Weights of a small spectrogram FSQ autoencoder.
Model: 7.18M parameters, log mel input, encoder arch pvt, encoder norm layernorm, encoder activation gelu, encoder patch size [4, 4], encoder depths [6, 6], encoder widths [96, 192], decoder norm batchnorm, decoder activation silu, decoder widths [64, 128, 256, 256].
Rows from block 7 of the encoder, named by matrix and row number. Rows with one number belong to one neuron. Each number is 128 + 24 x the weight over its row's rms, rounded and kept within 0 to 255. All counts start at 0. After the name is the row's rms in percent of the matrix's.
# fc1: MLP up (encoder.blocks.7.mlp.fc1.weight, 768x192), inputs 96-191
# fc2: MLP down (encoder.blocks.7.mlp.fc2.weight, 192x768, transposed), outputs 96-191
fc1.343 133 [122 129 140 106 130 141  68 102 173 113 153 153 118 132 135 135 122  97  96 119 125 172 132 113 163 157 109 118 141 129 130 147 112  89 134 104 179 118 156 124 130  85 134 106 107 171 136 157 130 143 164 122 127 179 104 149 111 159 127 118 166 140 132 121 170 146 137 139 175 162 120 140 110 108 108 103 101 101 176 152 132 118 142 172 105  86 151 147 146 125 126 102 139 114 105 177]
fc2.343 130 [132 152 116 105 152 133 140 103 117 129 165 102  97 141 113 125 200 131 120 161 133 152 131 151 158  93 119 112 157 132 116 150  72 164 125 115 143 115 145 159 111 174 138 110 129 125 113 122 130 129 125 116 131  96 119 133  88 105 134 111 149 128 158 112  83 122 104 106  96 170 124 157 118 147 130 134 128 105 136 126 130 145 124 109  97 126  94 169 164 177 167  83 108 104 130 118]
fc1.344 151 [126 124 113 116 135 117 149 166 145  80 128 102 136 112 123 157 108 165 119 142 121 152 164 135 113 121 159  76 133 120 114 141  92 125 109 186  88  97 158 147 164 120 138 124 149 100  79 114 117 146 134 133 151 101 118 168 161 155 149 119  88 148 129 185 131 113 137 115 112 117 116 155 168 132 140 125 138 154 138 123 139 106 140 185 142 144 126 142 152 148 106 118 146  88 112 118]
fc2.344 145 [ 84 128 174 127 132  84 109 146 156 119 141 120 158 151 129  95 140 119 122 107 166 122 137 157 139  79 120 128 143 154 131 128 108 104 135 123 103 130 135 118 120 143 101 126 127 181 121 154 108 165 122 143 171  97 130 155  95 140 124 117 113 105 104 156 162 125 135 126  88 160  96 157 140  90 172 139 120 155 118 127 149  86 119 160 157 167 132 131 139 125 109 120 113 131  95 113]
fc1.345 149 [100 101 138 128 156 130 157 136 152 124 106 118 152 134 134 116  84 142 130 105 165 113 161 101  99 149 127 115 141 110 158 137 160 121 163  89 101 134 153 162 162 153 171 151 125 118 139 121 109  74 153 100 121 130  99  92  77 135 113 113 142 136 137 127 177 134 124 102 161 102 117 126 153 155 145 116 121 122 127 141 105 111 143 117 102 120 124 127 140 104 112 145 108 133 134 132]
fc2.345 156 [115  96  98  93 153 157 163 136 113 128 147 154 118  70  95 112 155 117 119 115 118 152 124 139 124  94  99 157 138 128 146 108 122 116 121 121 140 185 152 137 135 139 116  89 107 181  61  90 109 103 104 181 122 174 171 142 103 125 111  99 106 126 117  85 136  97  83 124 125 114 135 132 154 106 123 121  99 131 123 114 159 113 149 148 170 142 131 112 120 152  97 127 132 160 133 113]
fc1.346 030 [121 116 169  89 139 139 158 111 149 156  99 131 142 159  84 159 124 138 144 135 125 157 156 151 141  87 160  88  62 141 162 132  78 133 129 124  90 117 118  72 136  93 140 130 148 123 119 139 131 152 139 125 152 130 126 141 129 104 119 126 130 170 120 149 167 138  93 136 143 122 132 140 130  90 158 139 130 128 105 154 125 138 135 168 122 162 128 111  62 102 127 129 134 114  94 131]
fc2.346 037 [120 123 169 158 141 166 159 145 155 123 140 142 119 134 102 127 161 175 109 123 147 146 114 176 127  84 148 144 100 102 122 107 139  91 145 139 143 179 126 146 149 163 118 146 136 154 108 174 128 153 106  90 149 103 101 114 144 136 147 118  90 101 110 108 131 119 133  99 139 166 141 102 143 129 126 120 156 129  98 128 112 132 121  85 158 109 134 135 135 110 115 110 105 119 119 106]
fc1.347 115 [140 135  91 125 105 103 141 103 164 118 129 101 133 128  92 136 109 109 107 106 112 145 120  87 123 132 151  90 128 117 116 157 132 117 148 120 155 148 163 132 100 115 136  99 143 139 134 150 144 114 125 164 125  92 147  94 126 115 116 176 152 117 129 136 116 151 155 100 122 123  89 137  94 135 125 135 187 146 143 139  85 129 168 173 101 104 125 130 146 155 149 113  97  99 129 129]
fc2.347 104 [101 134  80  96 124 128 115 144 145 125 155 131 144 119 154 172 140  91 121 136 126 125  88  76 138 153  65  50 106 122 114 172 145 140 156 134 125 150 119 100 140 102 155 163 115 146 107 181 134 146 114 154 158 150 175 103 113 153  83 114 112 108 146  96 119 135 124 144 116 131 135 113  84  87 138 131 178 151 136 112  94 172 130 158 121 118 138 134 125 138 143 137 150 122 108 160]
fc1.348 014 [116 125 128 132 155  70 145 118 156 169 177 152  93 115 137 133 124 117  91 104 115 160 129 130 151 121  76 129 155 143 102  84 103 119 156 137 115 158 121 102 118 102 134 118 117 146 100 120 117 120 167 154 126 157 167 120 137 147 105 132 183 128  97 150 139 132 156 133 162 112  96 108 114 161 120 108 148 117 141 150  99 114  94 148 107 129 102  96 158 142 137 144 135 145 109 176]
fc2.348 022 [124 120 210 158 154 145 130 115 108 143 120 128 120 151 137 161 128 119 137 144 120 154 136 103 118 149 150 155 123 120 121 136 128 125 130 123 138 138 110 126 132 155 104 143 156  89 133 133 113 135 128  34 138 137 113 109 133 137 122 120 124 106  52 169 129 114 177 147 126 117 122 141 122  97 104 133 139 124  88 150 134 114 126 111 188 123 139 134 125 137 108 114 129 110 130 127]
fc1.349 132 [153 116  97 148  97  98  95 135 136 173 118 121 140 109 176 115 124 139  99 139 137 174 113 118 108 114  53 129 148 111 130  95 152 107 164 127  78 140 168 141 156 175 134 154 106 106  91 110 162 152 139 112 104 119 129  82 146 128 110 102 109 153 129 130 118 115 173 137 111 140 100 122 118 127 112 145  68 101 124 127 158 108 146 163 105 154 113 136 131 136 112 163 111 124 107 108]
fc2.349 137 [173 155 148 110 106 159 118 145 132 112 148 108 204 134  93 126 114 123  84  85 141 137 115 135 169 114 143 139 127 117 137 173 124 117 144 158 116 112 139 131  89 102 146 127 140 110 128 136 136 107 122 150 125 161 144 112 184 108 110 160 166 131  90 165 101 100 143 100 142 121 181 133 111 117 132 105 112 152 160 139 128 127 102 146 126 125 123  80 128 111 126 148 147 173 111 108]
fc1.350 057 [121 103 137  98 172 110 139 101 102 102 135 125 156 146 105 173 118 133 138 122 123 149 110 162 139 121  88 173 118 141 144 115 110 130 148 134 125 137  85 125 116 138 129 185 127 144 152 108  97 169 107 111 120 112 146 120 100 144 150  88 134 112 102 146 112 136  93 146 180 116 147 162 127 133 160 139  54 140 149 140 138 143 139 116 172 120 161 140 145 128 112 132 151 129 147  90]
fc2.350 049 [ 91 161 170 160 131 139 108 135 100 146 134 128 115 149 115 122 114 128 134 138 130 129 107 151 124 141 149 153 148  65 117 136 111  87 146 128 130 167 141 136 135 156  85 131 154  92 142 145  94 139 142  74  74 146 146 114 120  76 146 122 144 103 140 112 135 133 135  91  97 129  85 118 154 110 116 127 153 102 117 149 104 118 105 122 161  84 138 130 120 144 128 129 101 124 157 119]
fc1.351 021 [131 147  97 119 153  66  95 131  95 123 113 168 139 153 117 127 112  99 102  73 102 139 118  98 133 126 142 172 173 143  95 121 120 131 120 157 106 124 156 155 138 115 124 129 124 134 113 172 105 154 193 116 103 157 105 165 146 148 115 140 155 129 141 150  96 122 131 156 144 132 150 117 144 105 112 122 105 166 182 113 151 124 121 190 116 128 109 105  98 145 163 133 128 151 104 131]
fc2.351 028 [133 125 191 141 150  86 140 121 136 105 124 145 139 132 128 104 112 103 147 101 128 128 115 113 150 124 130 195 127 123 100 138 126 117 128 124 129 119 155 127 121 129 114 125 170 123 123 145 105 155 173  34 109 144 120 137 150 144 116 138 117 120  98 161 131 128 168 165 147 134 158  97 121 111  94 118 147 128 133 123 117 144 125 155 142 111 144 103 119 134 127 134 121 126 130 112]
fc1.352 061 [143 180 110 115 130 120 169 108 151 117 114 137 111 139 126 132 141  96 151 144 121 135  91 156 135 127 123 109 161 149 121  72 142 116 164 145 154 157  95 108 163 127 160  98 145 188 113 121 158 101 123 107 102 147 156 167 143 107 128 112 106 113  86 144 125 139 148  96 131 187  82 134 126 122 126 160 101  98 136 102 145 118 115 147 131 118 154 156 153 114 129 171 125 109 113 119]
fc2.352 070 [117 160 156 163 128 144 151 119 135 102 151 139 111 164 128 109 124 136 133 113 114 120 149 130 105 119 119  72 112 140 152  92 128 125 161 126 158 129 133 101 130 117 115 140 160 117 131 138  93 111 130  67 156 109 128 130 109 135 108 147 119 152 129 107 119 130 169 182 131 130 135 152 139 108 149 168 157 107  82 144  98  81 101 147 128 120 115 101  96 103 106 130 140 102 117 121]
fc1.353 028 [122  89  94  97  79 117 137 131  85 116 115 143 132 125 137 143 155 137 107 116  97 103  89 112 167 118 107 152 112 101  97 133 135 143 105 102 122 112 141 130  92 144 142 115 148 107 162 164 130 124 115  90 166 129 100 132 142 181 135 123 114 127 194 162 130 112 156 129 127 149  90  91 131 121 157 138 119 113 168 118 140  97 173  93 118 122 110 131  96 138  76 131 129 106 112 117]
fc2.353 033 [137 132 169 171 125 145 134 108 133  90 164 154 142 166 122 129 112 123 111 130 102 138 155 196 110 127 124 131 140 171 129 160 120 115 156 116 155 106 129 124 100 146 107 142 127 129 113  88 101 117 156  74 116 134 126 101 131 146 164 109 130 102 107 131 117 136 134 113 119 169  82  79 144 126  61 110 145 114 136 142 142 121 144 163 117 117 169 102 136 139 144 110 123 139 174 121]
fc1.354 143 [143 169 137 160 154 132 133 111 165 162 115  86 134 140 115 131  91 138 134 127 101 108 148 150 168 116 143 120 144 168 110 104 115 141 156 115 153  70 119 151 109 159 122 111 115 144 142 140 156  75 121 119 105 145 161 116 156 158  93 104  91 122  99 161 175 154 102 130 134 110 136 101 143 117 126 131  70 118 134 137 149 133 154 134 145 152 107 102 111 145 132  99 167 138  92 123]
fc2.354 140 [124 111 118 155 140 126 156 115 118 154 165 159 138 102 154  96 143 114  55 128 136  93 134 114 137 116 113 122 124 103 115 159 118 139 120 111 155 145 135 117 110 133  94 144 146 132 109 150 121 149 140 103 138 111 166 140  69 163 187 114 159 148 133 166  82 117 151 104 144 161 123 108  92 159 141 131 112 136 121 151 126 132 131 118 127 112 132  83  92 167 153 107 149 120 118 124]
fc1.355 031 [145 126 142 149 144 148 134 121 120 111 101 122 142 124 103 123 118 122 152 158  89 142 106 107 198 131 100 107 121 137 119 138 149 112 102 100 109 159  79 103 130 140 109 149 124 142  99 168 142 119 138 103 158 124 114 166 139 124 138 109 145  99 146  82 120 132 160 149 142 162 104 157 139  92 111 123 136 121 134 129 127 138 182 186 126 111 194  73  79 141 133 108 135 170 132 110]
fc2.355 028 [167 146 115 171 120 137 108 112 105 136  89 157 112 165 198 136 131 104 117  84 112 106 163 145 115 135 191 111 133  93 146 152 145 156 145 151 137 138 165 145  82 107 114  93 172 110  97 101 145 117 151 113  75  97 141  67 134 113 133 103 117 142 106 155 119 149 151 143 127 119 100 171  81 145  96 136 141 125 108 150 158 176 117 111 165 134  98 116 125  90 124 120 143 100 123 141]
fc1.356 037 [133  83 131 112 123 103 107 150 115 106 105 123 135 125 137 156  92 147  88 148 148 140 130 143 119 130  85 122 104 117 140 148 137 129 145 103 148 172 164  94 115 144 136 100 147 122 156 140 165  97 130 165 100 147 134 129 148 141 141 180 129 161 149  76 148  98  83 151 115 111 111 135 122 144 111 126  90 104  98 139 167 182 116 102 127 100 117 113 132  76 122 138 134 157  74 114]
fc2.356 033 [103 174 186 129 138  87 148 129  87 182 149 116 123 130 167 144 161 144 138 159 142  97 170  88 112 128 139 158 139 116  99 121 118 119  97 128 117 131 111 114 131 147 124 118 123 149 115 151 128 137 147 105 130 130 121 118 123 113 142 126 186 135 112 165 155 150 110 124 146 167  91 152 133 144  99 168 125 112 130 158 117 130  93 135 133 104 132  92 146 136 143 132 127 159  86 135]
fc1.357 147 [144 138 107 130  92  99 123 138 141 103 135  97 155  59 124 138 110 156 119 182 147 112 120  88 159  74 139 100 123 153 118 140 124 136 124 100 146 103 125 149 106 119 124 113 117 108  83  80 128 110 186 100 120 127 161  87 137 142 111 128 146 171 117 120 144 156 156 125 116 126 156 113 118 148 201 107 166 109 163  92 132 147 164 121 111 133 136 128 109 117 101 132 115 105 148 153]
fc2.357 148 [132 124 125 135 135 132 128 117 143 182 121 118 157 130 149 117 158 127 128 100 165 121 140 125 126  75 126  84 121 151 149 119 125 129  50 103 112 119  57 141 136  94 140 102 148 142  93 119 141 158 198 131 170 134 112 125 151 112 138 111 131 142 148 137 135 142 144 115 135 140 149 152 138 132 141 141 144 142 108  86 105 107 139  83  95 128 183 128 100 125  81 110  73 136 140 183]
fc1.358 021 [105 158 158 167 121 142 143 135 140  98 141  89 163 121 126 151  67 129 117 156 132 155 155 132 137 126  52 161 145  96 144  96 150 115 155 119 135 114 130 150 102  76 119 157  99  83 145 131 126 152  76 129 162 179 144  97 149 144 128 115 138 137 135 136 130 161 127  87  97 159 133 131 136 119  88  99 143 112 130 120  79 108 124  97 146 168 125 111 112 139  86  95 135 122 152 112]
fc2.358 027 [ 89 105 188 145 140 151 141 128 107 124 129 124 125 131 122 114 145 128 157 120 128 130 115 143 117 129 134 142 135 125 102 125 131 121 117 151 154 144 108 105 128 195 123 146 196 139 113 173 105 160 118  40  97 126 137 119 119 106 127 155 118 106  83 146 143 133 163 130 115 100 116 111 115 138 121 140 124 132  89 119 109 117  81 130 140 105 119 161 146  92 134 132 125 148 142 131]
fc1.359 019 [114 123  98 105 136  99 127  72  85 141 136 112 139  98 135 142 137 140 107 131 121  93 135  80 119 111 104 135 135 118  94 147 139 106  93 124 135 112 104 104  93 130 113 121 108 118 121 109  83 133 153 115 160 158  82 132 111 116 137 137 131 114 137 153 163 110 189 118 121 156  51 152 104 167 141 116 104 107 126 118 159 105  99 143  61  56 125 123 136 164 137 149  74 111 124 120]
fc2.359 024 [136 122 206 140 171 148 113 136 152 135 137 114 133 154 132 137 137 130 154 115 104 155 140 106 117 130 146 153  83 124 136 165 140 104 150 131 113 129 139 123 117 129 116 130 189 118 118 146 123 154 124  62 129 110 102 118 111 124 104 136 113 120  73 147 157 130 143 120 126 123 101 144 112 155 118 123 153 130  58 132 117  93 117 113 152 122 144 108 129 154 105 100 118 115 133 134]
fc1.360 044 [131 116 133  99  89 126 142 149 114 127 143  99 141  75 112 161 144 107 121 113 160  84 123 128 124 133 132  83  99 121 110 113 164 112  91 159 117 123 138 112 128 148 133 154 165 116 112 142 106 128 178 148 124 113 107 135 126 139 116  84 119 120 125 129 165  76 133 118 104 144 121  96 124 145 106 107 113 157 107  86 174 153  98 162 109 118 139 136 133 144 103 114 119 122 120 108]
fc2.360 046 [131 147 183 127 137 117 156  87 155 157 150 121 100 127 113 108 121 142 177 125 109 112 150  58 131 135 120 136 141 142 148 149 145 102 138 138 150 158 158 146  97  96 112 114 167 142 134 148 158 131 113 111 127 146 106 161 112 130 114 147 169 145 111 153 121 140 182 154 147  73  95 141 125 139 180 135 126 104 109 157  72 106 166  98 113 120 162 114 158 114 103 103 127  96 135 134]
fc1.361 185 [112 130 111  93 137 134 119 142 136 152 121 133 149 102 154 152 136 117  97 120 100 153 142  88 134 140 166 100  86 147  78 127 109 158 108 119 131 115 151 128 112 102 151 156 146 135 102 114 144 159 110  97 115 110 154 119 121 109 142 124 146 126 106 142 125 138 155  96 154  91 111  96  80 148 154 133 140 103 142 106 164 144 185 125 118 146 107 147 116 179 117  69 111 146 142 103]
fc2.361 164 [110 124 145 145 133 133 154 130 133  90 110 148 107 131  70 133  55 181 128 112 146  68 121 151 148 162 116 135 135 122 145 157 173 105 128 103  94  99 100 135 174  80 129 110 128 130 110 112 120 145 120 117  91 125 133 153 105 173 106 106 115 150 154 120 106 135 148 113 106 176 106 116 103 180 117 132 101 138 155 127 142 121  86 120 107 114 107 114 112 137 144 134 157 121 111 132]
fc1.362 114 [124 123 142 147 110 162 102 125 115 111 142 116 151 107 103  79  95 183 113 185 135 136 126 103 126 126 135 132  99 121 123 142 129 155  92 115  93 114 149 154 173 186 136 130 133 139 148 162 102 106 117 133 132 118  74  97 110 133 144 163 147 130 102 133  66 130 132 103  99  82  83 138  95 155 124 126 145 141 148 132 131 119 179 101 121 100 123 117 156 105 144 136 166 126 169 105]
fc2.362 115 [113 181 120 132 104  98 138 150 151 123 136 115 118  97 101  95 129 139 109 128 159 142 116 101 103 126 148  87 139  99 115 138 143 133 140 114 162 163 127 131 109 141 149 129 136 124 116 126 138  90  91  93 132  98  97  91  89 103 151 139 153 156 153 121  74 119 137 110 146 136 108 121 167 141 152 120 142 112  75 143 151 169 151 140 155 146 140 126 132 184 112 140 107 148 158 119]
fc1.363 072 [159 131 110  94 132 155 161 153 160 156 114 136  98  80  99  99  99  98 121 139 106 146 122 141 113 132 161 191 103  98 150  80 123 124 131 107 148 112 125 142 135 139  92  80 116 120 167 105  89 156 134  71 125 126 127 108 141 125 111 135 129  97 162 131  73 104 111 135 107 125 144 145 154 112 139 172 159 123 150  72 129 123 136 161 151 139 110 155 148 111 153 132 134  91 148  90]
fc2.363 093 [119 115 126 117  97 115 137 118 140  92 139 125 151 150 106  87 173 131 120 124 136 144 108 144  83 137 170 114 122 161 122 176 124 110  94 115 118 162 140 143 109 153 121 160 107 143 174 156  90 111 142  72 126 176 143 137 131 145 115 124  94 171 132  96 143 151 117 124 148 121  89 135 135 152 124  57 134 123  92 110 105 138 179 141 129 161  98 149 143 150 116 157 119 128 109 136]
fc1.364 155 [106 140 171 147  98 124 123 180 169 166 147 113 104  91  97 130 116 158 117  97 129 173 100 159 126 107 145 147 150 138 134 154  59 115 112 142 146 122 114 138 107 139 132 129 159 142 108 102 124  99 112 133  79 150  98 136 143 138 152  90 132 130 109 171 116 140  83 139  90 110 138 130 129 141 178 123 105 136 137  85 159 106 133 135 113 126 116 150 123 124 138 121  64  91 150 207]
fc2.364 145 [149 145 137 123 141 157 139  93 100 109 147 157 166 147 123 138 123 121 147 142 123 110 119 103 130 155  96 123 177 160 122  83 157 140 126 142  86 122 155 105 149  93  80 145 100 140 125 133 105 124 110 130 158  95 143  81 145  94 131 141 141 151 106  86 134 133  99 115 129 140 119 133 122 160 120 135 144 138 144 126 147 128 165 123 114 144 141 106 128 147 132 127 124 153 145 131]
fc1.365 096 [124 103 135 152 107 114 111  69 100 135 137 104  94  88 145 150 119  77 123 145 151 150 168 128 138 124 136 155 153 127 163 121 123 130  97 127 101 134 157 155 127 146  97 132  96  96 142 159 184 133 159 110 108 123 133 144 111 102 156 159 123 102 108  79 131 140 148 107 133 154 111 150 126 137 148 126 146 126 146 112 131 143  85 146 118 105 114 138 118 138 120  99 163 127 142 141]
fc2.365 104 [ 98 110 119 103 138 110 157 117 142 150 109 154 117 129 138 169 120 121 169 113  75 121 113 110 150 135 112 134 158 129 148 155 171 174 112 114 103 140 120 109 185 125  87 109 119 132 123 101 118  94 151 178 129 140  84 166 151 129 127 147 129 107 177 124 131 122 124 136 130 174 130 121  96 140 218  90 148 153 113  97 132 174  98 109  98 107 121 117 117 120  64 142 115  88  90 106]
fc1.366 043 [134 109 151 161 120 104 172 155 125 125 114 124 136 122 121 169 149 127 108  97 148 124 146 134 123 104 153 104 137 120 142 115 109 134 128 126 158 169 110 124  97 119 161 152 116 143 128 165 120 145 104  80 102 123 142 128 123  93 149 125 113 129 154 134  80 132 113 140  92  71 178 123  92  97 145 101 122 119 133  96 165 139 135 102 185 125 117 117 166 116 138 134 154 153 118 122]
fc2.366 042 [ 85  75 173 162 156 142 124  82  92 104 102 133 140 164 140 142 130 104 104 133 147 158 126  91 156 137 151 140 103  81  97 155 117 155 108 166 105 108 134  97 163 125 136 126 199  82  99  97 138 161 117  95 115 131 139  83 130 149 110  85 130 150 143 156 132 110 134 120 123 121 121 150 129 163 135  84 120 124 113 128 106 130  91 115 153 125 108 110 151 107 142 131 159 157 130 142]
fc1.367 015 [172 103 112 115 121 158 139 135 109 109 181 165 153 116 130 131 110 146 146 125 110 162 115 154  77 110 146 130 116 141 150 152 152 124 137 124 129 147 124 141 112 123  96 109 111 139 150 122 102 129  84 136  81 165  66 113 120 150 130 147 119 111 176 150  92 140 122 169 186  93  80 137 144 139 111 141 108 146 112 119 109 125  88 132 101 142 118 132 102 116 143  96 131 149 132  80]
fc2.367 018 [ 82 134 148  70 117 103 169 116 118 121 112 140 116 152  97 149  90 136 134  87 140 134 146 109 165  93 127 160 162 114 104 139 128  90 150 141 138 125 144 106 120 163 139 123 112 123 124 145 154  95 142 123 142 120 106 160 113 117 125 120  96 103  76 165 157 111 153 140 154 172 143 163 128 138 149 123  91 111 157 148 113 127 130 112 110  96 132 137 147 114 122 115 133 132 174 111]
fc1.368 017 [151 116 123 152 145 146 107  83 122 123 134  95 149  85 139 161 106 147 114 109 177 157 112 173 141 149 102 118 151 148 119 144 140 122 165 146 145 109 116 121 176 143 126 164 137 113 143 109 109 134 123 134 134  83  91 115 146 121 130 127 121 105 135 110 137 145 124  73  89 157 116 109  87 128 144 117 135 110 112 139 123 138 108 110 103 124 145 147 100 135 115 121 149 125  96 162]
fc2.368 026 [ 99 113 198 136 133 108 144 138 147 123 138 122 123 153 152 140 160 139 144  97  92 131 138 135 129 112 152 157  96  91 126 114 130  98 120 120 138 162 117 111 101 132 125 102 192 140 146 160 114 141 111  26 118 138 102 133 125  98 121 152 115 113 109 157 113 120 132 155 147  98 132 140 128 112 113 124 159 135  89 114 133 142  99 109 164 118 135 142 162 115 134 114 120 111 175 131]
fc1.369 084 [175 100  88 166  99 164  95 143 121 102 100 152 116 136 130 109 127 158 124  97 156 148 129 119 133 139 158 123 148 120 110 164 116 193 100 124 134 136 125 139 133  93 156 126 121 120 138 146 142 131 122 130 119 113 108  75 141 158 166 134 153 122 158 144 169 121 127 141 145 111 122 111 147 135 148 110  78 122 147 111 104 118 124  87 132 104 137 117 114 128 112 120 169 112 102 132]
fc2.369 073 [154 153 142 146 136 110 169 147  97 133 125 144 100 156 152 161 134 118  87 158 137 133 126 142 139 124  94 109 138 188 132 131 124 100 118 130 149 105 113 127 165 128 130 118 150 145 132 123 164 112 143 137 129  92  93 168 143 106 123 129  93 134 121 121 127 120 130 154  77 147 151 143 139 139 101 149 159 151 137 133  97 165  69 121 152 167 122 178 104 112 144 133 127 101 109 145]
fc1.370 101 [168 130 135 132 138 104 133 151 135 102 144 133 151 116 117 119 149 141  65 118 104 141 122 141 135 139  75 156  78 147 137 143 110 189 133 130 109 144  66 156 110 139 126 122 107 142 124 134 130 129 177 111 116 154 147 113 139 128 145 143  85 122 106 103 130 119 148 129 164 148 152 122 119 147 136 130 152  79 126 152 117 170  91 134  93 164 117  80 116 134 113 132 107 116 111 141]
fc2.370 107 [143 173 131  86 148  83 150 129 118 129 146 111 124 111 153  85 148 131 112 154 105 124 119 113 140 142 118 140 161 135 104 132 142 158 153 111 111  92 177 129 140 156 118 140 158 121 124 114 183  94 113 160 156 108 134 142 115 115 136 148 124 117 147 123 106 152 117 133 138  98 167 163 129 114 140 154 143 127 103 137 113 140 164 123  69 166 174  93  71 106 124  68 120 144 107 124]
fc1.371 040 [146 107 122 133  99 150 114 144  77 116 179 111 107  97 129 114 134 122  99  90 107 124 120 141 139 147 139  81 126 130 130 147 126 134 128 115 148 115 106 154 149 127 105 106 129 158  82 115 132 112 119 100  76 128 132 130 146 140 120 112  96 106 146 149 116 113 118 144 109 139 147 132 137 151 137 176 168 168 151 132  82 164 137 128 123 119 112 171 111 139 173 140 125  85 136 139]
fc2.371 037 [145 115 140 148 117 173 106 107  86  80 131 129 125 152 131  89 143 126 124 132 148 130 121 130 147  93 102 104 105 107  92 138 131 141 127 167 173 131 104 144 137 115 121 150 157 130 139 123 122 145 119  44 120 121  99 131 126 177 110 146 146 145 107 149 148 138 131 131  70  96  99 134 130  99 106 154 113 107  98 157 123 135  94 130 157 140 135 124 141 145 176 123 138 112 110 145]
fc1.372 044 [158 116 103 166 110 114 124 144 141 136 148 108 165  80 137 111 120 108 117 149 153 156 115 152 108 133 124 164 169 149 114 150  89 126 135 135 140 124  87 152 108 122 122 157 165 106 154 133 145 170 108 115 163 131 128 145 127 126 121 136 130  85 117 117 125 140 166  81 116  96 123 117 133 124 110  79 128 195 161 146 105  93 101 112 160 148 112 113 124 167 121 111 160 118 118 126]
fc2.372 045 [100 165 152 156  91 145  90  93 123 134 115 124 138 149 129 141 168 170 139 105 133 106 146 125 119 121 156 122 121 104 118  95 138 114 123 138 146 125 124 121 146 166  89 105 117 171 101 132  99 136 147  94 116 140 172 101 140 110  99 132 129 144 124 113 161 121 107 135  99 123 138 156 125 138  98 177 118  80  73 114 138 169 125 165 123 125 161  90 145 125 129 144 161 179 151 155]
fc1.373 099 [169 113 137 149 135 185  99 113  82 102 139 108 118  93 163  98  97  93  69 136 166 123 162 165 141 106 101 113 130 100 147 124 135 157  96 164  95 150 113 143 137 112 154 147 106 111 126 141 187 153  98 149 122  82 153  90 160 148 127  98  99 144 123 114 109  76 154 123 108 132 147 101 102 129 132 116 135 115 174 126 131 112 165 139 122 126 111 156  96 139 123 123 110 147 125 137]
fc2.373 093 [126 141 129 139 141 122 160 144 132 109 108 148 134 156  87 117 149 156 127 111  77  91  79 122 130 173 151 141 126 124  93 123 136  64 177 144 143 165 167 159 120 120  77 175  90 146 124 166  96 108 127  89 122 131  87 131 138 120 169 149 144 126 112 155 152 143 136 126 160 121 135 140 116 112 126 149 140 143 146  95 131 165  91 117 105 132 127  85 122 152  69 125 101 121 165 133]
fc1.374 147 [ 92  68 131 127 129 115 130 113 118 175 145 121 116 102 138 134 120 145 119 127 135 128 103 153  86 102 115 150 147 135 144 129 145 158 142 122 130 137  85 116 131 128 156 145 119 120  99 134 152 105 145 131  95 128  96  79 136 151 129 138  83  84 129 153  97 127 144 132 131 135 153 133 151 149 135 149  99 151 172 102 101 114 128 182  77 146 169 109 116 148 140 137  87  95 117 148]
fc2.374 140 [118 145 168 122 133 137 140 147 145  88 147 153 132 128 110  96 149 126 139 104 144 137 119 145 146  95 143 123 152 119 134 155 139 146  74 130 158 139 169 139  75 168  94  94 111 106 160 128 151 168  75 129 142 145 136 154 105 132 140 157 157 152  81 126 111  88 148 151  72 123 174 124 142 132 127  88 172 143 146 113 161 109 102 123 160 126  99 113 118  66  98 144 131 120 191 112]
fc1.375 024 [123 143 100 165 107 127 126 160  59 135 125 143  97 168 139 178 148 109 156 141 169  84 154 138 136 146 142  75 148 157 121 138 136 126 141 111 122 164 141  90 159 112  77 156 117 135 119 161 145 145 127 158 104 145 151 112 128 145 116 153 132 133 112  61 173 107 119 143 172 134 127 136 109 122  96 165 100 130  97 102 134 159 113 145 133 158 144 138 120 118 157 157 110 111  65 137]
fc2.375 024 [134 127 199 162 165 119 147  68 152 129 107 109 151 142 106 148 142 113 133 151 126 141 125 100 108 113 120 133 116 102 132 108 140 121  87 129 169 152 145 144 141 137 120 145 181 120 125 138 118 129 164  76 145 140 130  82 133 131 139 129 134 130  62 132 131 124 147  98 125 136 123 128 133 142 118 117 131  99 121 135 140 112 151 140 132 140 135 161 126 115 133 117 112 144 122 135]
fc1.376 137 [160 150 108 127 146 115 131 167 130 170 120 120 155 131 132 154  89 153  87 138 132 148 143 128 149 114  99 141 120 118 166  89  89 125 134 163 107  90 125 117 122 125 142 103  96 123 142 116  98 126  71 135 129 141 130  94 120 167 120 171 169 102 110 154 157 107 145  97 100 108 164 159 114 167 143 112 167 163 164 137 129  98 142 135 177 130 106 153 111 131 128 148 107  91 149 126]
fc2.376 138 [131 181 163 121 154 160  86  90 166 167 161 117 139 121  67 119  96 160 103  90 137 116 134 121  89 124 125  99 131 150 182 118 128 146  86 102 110 136 126 126 119 118 152 132 146 128 178 135 126 126 143 125 108 123 165 131 161 104 113  97 109 122 154 185 138 125 144 167 137 122 108 116 146 138 157 159 131  80 119 128 123 129 137 121 134 110 144  92 170 148 132 121 108 101 152 133]
fc1.377 154 [ 97 143  99 156 126 134 133 117 149 154 137 137  90 158 154 133 124 173 115 106 138 121 129 126 122 158 135 157 127 116 157 115 152 162 103 113 108 131 129 133 116  77 141 136 185 117 120  77 125 172 126 147 140 155 114  94 135 102 111 138 115 117 126 152 142 123 119 125 193 135 149  99  85 136 134  75 141 143 138 142  94 116 144 148 129  88 112 123 121 168 145 112 119 157  97 121]
fc2.377 163 [180 108  93 147  96 165 125 135 124 181 110 119  91 155 130 157 144 141 147 126 132 102 183 127 150 113 104 161  94 170 104 121  83 147 110 149 128 181 111 116 134  95 145  92 167 137 118 160 129 136 155 129 120 142 126 134 105 132 104 112 126 174  87 105 116 116 137 113 120 117 114 147 152 142 163 114  86 123 143 114 143 118 123 123 153 136 180 154  90 154 155  86 155  94 116 157]
fc1.378 114 [136  76 165 129 117 137 108 140 118 152 127 141 101 136 141 128 114 144  75 109 144 146 104 115 160 117 114 147 140  97 131 103 169 164 116 150  91 126 101 145  87 140 164 127  94 148  87 144 103 131 116 146 104 165  95 136 133 111 119 149  87 102 117 111 162 142 115 123 133 180 159 138 127 153 104 133 108 165 130 100 140 105  97 110 123 107 146 107  81 137  99  58  91 160 120 147]
fc2.378 126 [ 86 124 148 150 164 111  81 124 134  93 122 131 130 157 117 112  74 106  80  94 155 162 113 128  77 136  78  90 138 144 134 118 186 100 117 144 140 111 117 161 141 144 143 117 142 139  91 144 165 151 155 109 164 151 134 105 106 131  72 133 149 118 130 135 129  94 132 160 137 116 165 135 107 129 125 147 109 139 136 121 112 122 147 131  96 181 141 133 114 129 131 110 132  92 155 102]